Weights of a small image super-resolution model: activation leaky_relu.
Rows from block 2 of a small image super-resolution model, named by matrix and row number. Rows with one number belong to one channel. Each number is 128 + 24 x the weight over its row's rms, rounded and kept within 0 to 255. All counts start at 0. Numbers have three digits each.
After each channel's rows are labels from the 100 images, of 14976, where the channel reaches its highest value: "patch colour" is the nearest of a few named colours to the mean colour under the peak; "peak on" is the class under the peak. Only what is clearly more common there than usual is listed. The data: rendered rooms with furniture.
# convs0: first 3x3 conv (model.enc.1.0.convs.0.weight, 192x192x3x3, each kernel summed), inputs 48-95
# convs1: second 3x3 conv (model.enc.1.0.convs.1.weight, 192x192x3x3, transposed, each kernel summed), outputs 48-95

convs0.23:144130128114144134097146152169120118170116144156122139156180107109133102099140142118145135180172096159121112144145126136172128128117129152114111
convs1.23:131111154159126131175116159103121158136141146142123123109136131131135163133098119130123162116081140101113144118096144131070090120117130139104140
patch colour: white
peak on: window

convs0.178:102155142124133114119082126136129124157109132110157102126130137138146140161131125116108114122135160155191132134115147118135154096122141160083163
convs1.178:160130103104131107109140122101096113134113135125107113103116115081131101088146092150096117160128092132143151130136111102112086112109096127164116
patch colour: grey
peak on: window

convs0.83:138122116143135182170108126144142175122118117103152139122147139115130139114120124154153144114144152193170152136107125185147120103155141143102123
convs1.83:139125117132104111081141120118113075138120089123107149120086155108135118143128180101156139132082154116111106145156147120135157133143140124148114
patch colour: grey
peak on: window

convs0.122:121142079143133100115171118140127136163126160120097132146164113145178142145124140113156159090123112129152123128123097139143131124140105133127165
convs1.122:124126159111091138115057092130140101114128131111125110109099118079121119119118152115149150144140133115119133136134147128125088113134127143122125
patch colour: white
peak on: window

convs0.6:143146125086108129128098066126088141132150105137147104111121160174119113122114131100136122118106135119156119138124062136122190123161073131102110
convs1.6:086155111085145103134110141126154112111119148139141130129107117062098157137149090106112108157132127147136126160131172092074027129088143125132148
patch colour: red
peak on: umbrella

convs0.52:109097155133121119082114189138133117102136161099135129124117106110193177139148093101110147148126129126152133090129076119129128155108138156132084
convs1.52:115170103126143161150144045103132128155150105093100135120165183158114085095133125096147100156116136127081124119129152148155131137136140104142148
patch colour: grey
peak on: floor

convs0.124:120152130133123139117124144115139185141162145118099119115136131174134138161119103150126127120125113125127101129133108085144114127110131131121106
convs1.124:154091112088096122173094113154105106092091105160168156154070111109091118106143092093081161101124136107144124121135087114092127128133147082142120
patch colour: black
peak on: trophy

convs0.156:111143097121123126102129115141122132120124117123098127115137112147093166074115113173149180067140126112126095075131093127124131086149118149085094
convs1.156:140093148104162096103124103105101069145124125163133149116115130072166121164130140123090070165097148135138119143113159088096115118132103144181165
patch colour: grey
peak on: floor

convs0.82:150127093171117153131053182147118123121110134117091111135120110119097118134124097131126132124143131150169150117128179137134124099139127119108095
convs1.82:106117147105133077161150097133114128128152109150158118076116124128146121136137136127145117133139133129122154124143108147141137163127112120138170
patch colour: pink; white
peak on: window

convs0.158:142129088133169144140132118107167123113118135127111125132126127174135108116135145164142182054097122126098142119118114113132138120114117143079129
convs1.158:124109115136112124113140120135119114149125118133134139160134084121171170135111127116122118124131102167148078116089140119140160112130152104165122
patch colour: blue
peak on: floor

convs0.151:110100129118089137092123137123103131110109116131111129143130119164117105140141115174130075108144095153123152105114117155143147123143140143142114
convs1.151:121132111133150122138114124096137106133119151094122124122114166096103130094126139131124087184099139114121150144148121074072134087126138169115149
patch colour: black
peak on: trophy

convs0.126:099144149139127113106108101109115110159144167107107105148153149131109187103144130144125092077116162152133128133108119096140157161180093142131123
convs1.126:147110122121141130112121169153169147066121095138121099085130101113131121133161100137125160117137116107163150158163150145097052141122144107099173
patch colour: cyan
peak on: window

convs0.110:101134119140101116127137137118130105137101101137152108115109064111110141151117138098114095162155114107159111106140097131142101080118129130125177
convs1.110:133108094088132140136134105116123121115128149102132126125115176091133122094127122138126155170101166147107152094147129137107127156149093132132121
patch colour: grey
peak on: window

convs0.123:132154103102140112145150157115092114112123141153128110115126109089118121139139133139147138113133151137116120131121113153107147133113105096111157
convs1.123:116132145150142111093123123107155114113126082120138159139155158137145144139112111113113111107112112110145125144151154105128089110140153138131121
patch colour: grey
peak on: window

convs0.188:135144174134135159129117151114142123092147123131126137148132109173091109127102131143108120174094126122098156176139142127134120105146155152130158
convs1.188:128146091127144101113089125100122134147097138103154119096147164133145116168116150090153134144145121144142095123116133148155170139143115090180116
patch colour: grey
peak on: floor

convs0.109:140116131118104122128172117082121091117128133141145095120123142107103075141129113060113124136139134185119137096102169086109099114121114111160102
convs1.109:110147118122113080092134110107106125153129135109122179115157142118137160143131136164119124174094175105135102148169113146128133161134136168149153
patch colour: grey
peak on: window

convs0.167:131136067122138103143130125133133118132130141113068116132123134147107132131141089125116155083138130114175129117126119135126128116129123137118067
convs1.167:114140117127117147095122141137117123117113125121124104127108130153101133143130154138134113131143108129129149132143157103118129142115127136132168
patch colour: blue
peak on: floor

convs0.148:103091128130173110132086155070123132151129123113072134118120100133128140094120095078115093130101131100106099131084090104133134105133094141114143
convs1.148:114153136121128111152138095135172123148137100145114116145114130136136088164108116152153123150134113142148222140152130154133136178146165145119138
patch colour: green
peak on: wall

convs0.89:158118100147125116118109172151112104142104088145105108133148131124140136093121118104112121107143141145135083122134132114122088129159138133063103
convs1.89:123071147114150115098130087145128161114133125097090123108122156091156112133130148131131116121096113129136194152153128119098087130120134143123117
patch colour: grey
peak on: window

convs0.142:111143121116168104103041116150141100157129159103139111143131150120165118139110128137141155124094172099128182137131152170153156125148145123110139
convs1.142:115178129153086133143175134095134153149163075165120115097133108086126133124100117134109101108148091129128147120148138151127066131088097092128176
patch colour: cyan
peak on: window

convs0.48:148102117120120142108169120136113134169129168143169101148125101127140142092108148134104129138145080120097090131128134138135137133108104124096132
convs1.48:114110131124125104130118133139117130117137101112076118129133136090121131133105155109153106111122125125139179119135111125148114154114146134148123
patch colour: grey
peak on: window

convs0.131:153165096085118132142167143135151167139145109130080144130128135158113151123125173138132169119132134080113089147140114136127109144110138133145145
convs1.131:061163130159167076147120087142131111104115107141116116064139124065123142130124097118122160094145117124117159114131148134155137135161142109105107
patch colour: blue
peak on: lamp

convs0.58:115138134114109128118078075123113110111141175111132162151136147128143140135148127110091103105134120137122127126158071150150164113147123134169133
convs1.58:143109150117100159124146142150111108151125118109125148082137130142127106117128123117151132166091115117133153130109169091138080150142141134094141
patch colour: grey
peak on: window

convs0.103:157151134109114114144066113122157112210111112101106128115142185139117147101124144102134186128139171156123129149164080157127123156122134156121103
convs1.103:117116125159114153094153137159108148093124119156140126137153084111143128121132079161132069139138094137145169130121136124105133126133162118139111
patch colour: grey
peak on: window

convs0.20:124144129092123145123118113148106136113137121124140148121141138135070135130157114121130123190149075151102126153111146151138146124180146159140124
convs1.20:129115152131115099114133135132116129124099127110112113123114116110150122136105146126123127082115151142121153135126112139150106166125083122099112
patch colour: grey
peak on: wall

convs0.28:125097102103123161141089126168129126113078167107118133134126122127143169141108116158136106117167080178107165120130144128149134156136145151114156
convs1.28:070138115143106065126152147140106132175126134084126123114103122129087104104137142101124167145129145144144100162107149112142118095098111127113116
patch colour: green
peak on: umbrella

convs0.70:138148123118153133124152081141171164115101138106090153141128136125119142100148136151158136112118134124100119141141145107105127149146104107113116
convs1.70:135089136146108111126127184098097100131152144117152087130135122113146176159074090088123150118177125113149127114099101139136180151134149138099128
patch colour: pink
peak on: floor

convs0.85:131132106106106102100213105088127132129122120144108066134103104124129121138119134162123132110095120113108144155133126179097172161117093155102140
convs1.85:112126123116128121143115167126113131121106149140121198077141107103152142109128187119147136126098145117140088135085143120162085125139141113157111
patch colour: grey; cyan
peak on: window

convs0.127:121102122182148156086089120155113158146109199115135131129120132136160141124139137140120206123135091165151114092159134147101098131108137133126156
convs1.127:145147117096138100167135136106155126121136092175125107128120123116119119092146118089117098157140103062102158156098159129123169143177155135115105
patch colour: white
peak on: window

convs0.67:101146133102101090150136091132128145117135132102111110096107153090135147139112091138142184162176119162146112157121125102111133118118087116133114
convs1.67:169078157142163101113138118081172136115144092131123159163159097127106121093157135102111138112106137111094137128116123144132113175116153154104116
patch colour: pink
peak on: floor

convs0.75:094145090133152120150116110147174148147120161133113125125131124150170117114134100133128142109120139152149108126139144118114112147121117152138097
convs1.75:131119152107131145083148174144119078131109128153113139122141108130118133153117148112122142105132117112143144130116137148126138108131108107126157
patch colour: red
peak on: umbrella

convs0.88:152118133164119111131129097083098128128139131117053113134137133147106134122138092158126121099122138146083067127119124094102106153122116134141108
convs1.88:108100118115120133121129122124126153134153108138100108087137162097113166114114153159142162133146161111157151121120099128160094092083156105105081
patch colour: grey
peak on: floor

convs0.171:128110120123110131082143093124143174161152129129132113147128103140085130142117127094145113160099121151085114108106128107119143127119125151149140
convs1.171:102141134143137124169117172145089078145145122115109156137149156126120134089157109121113173141103144075145066123113139098144175102169131077136130
patch colour: grey
peak on: floor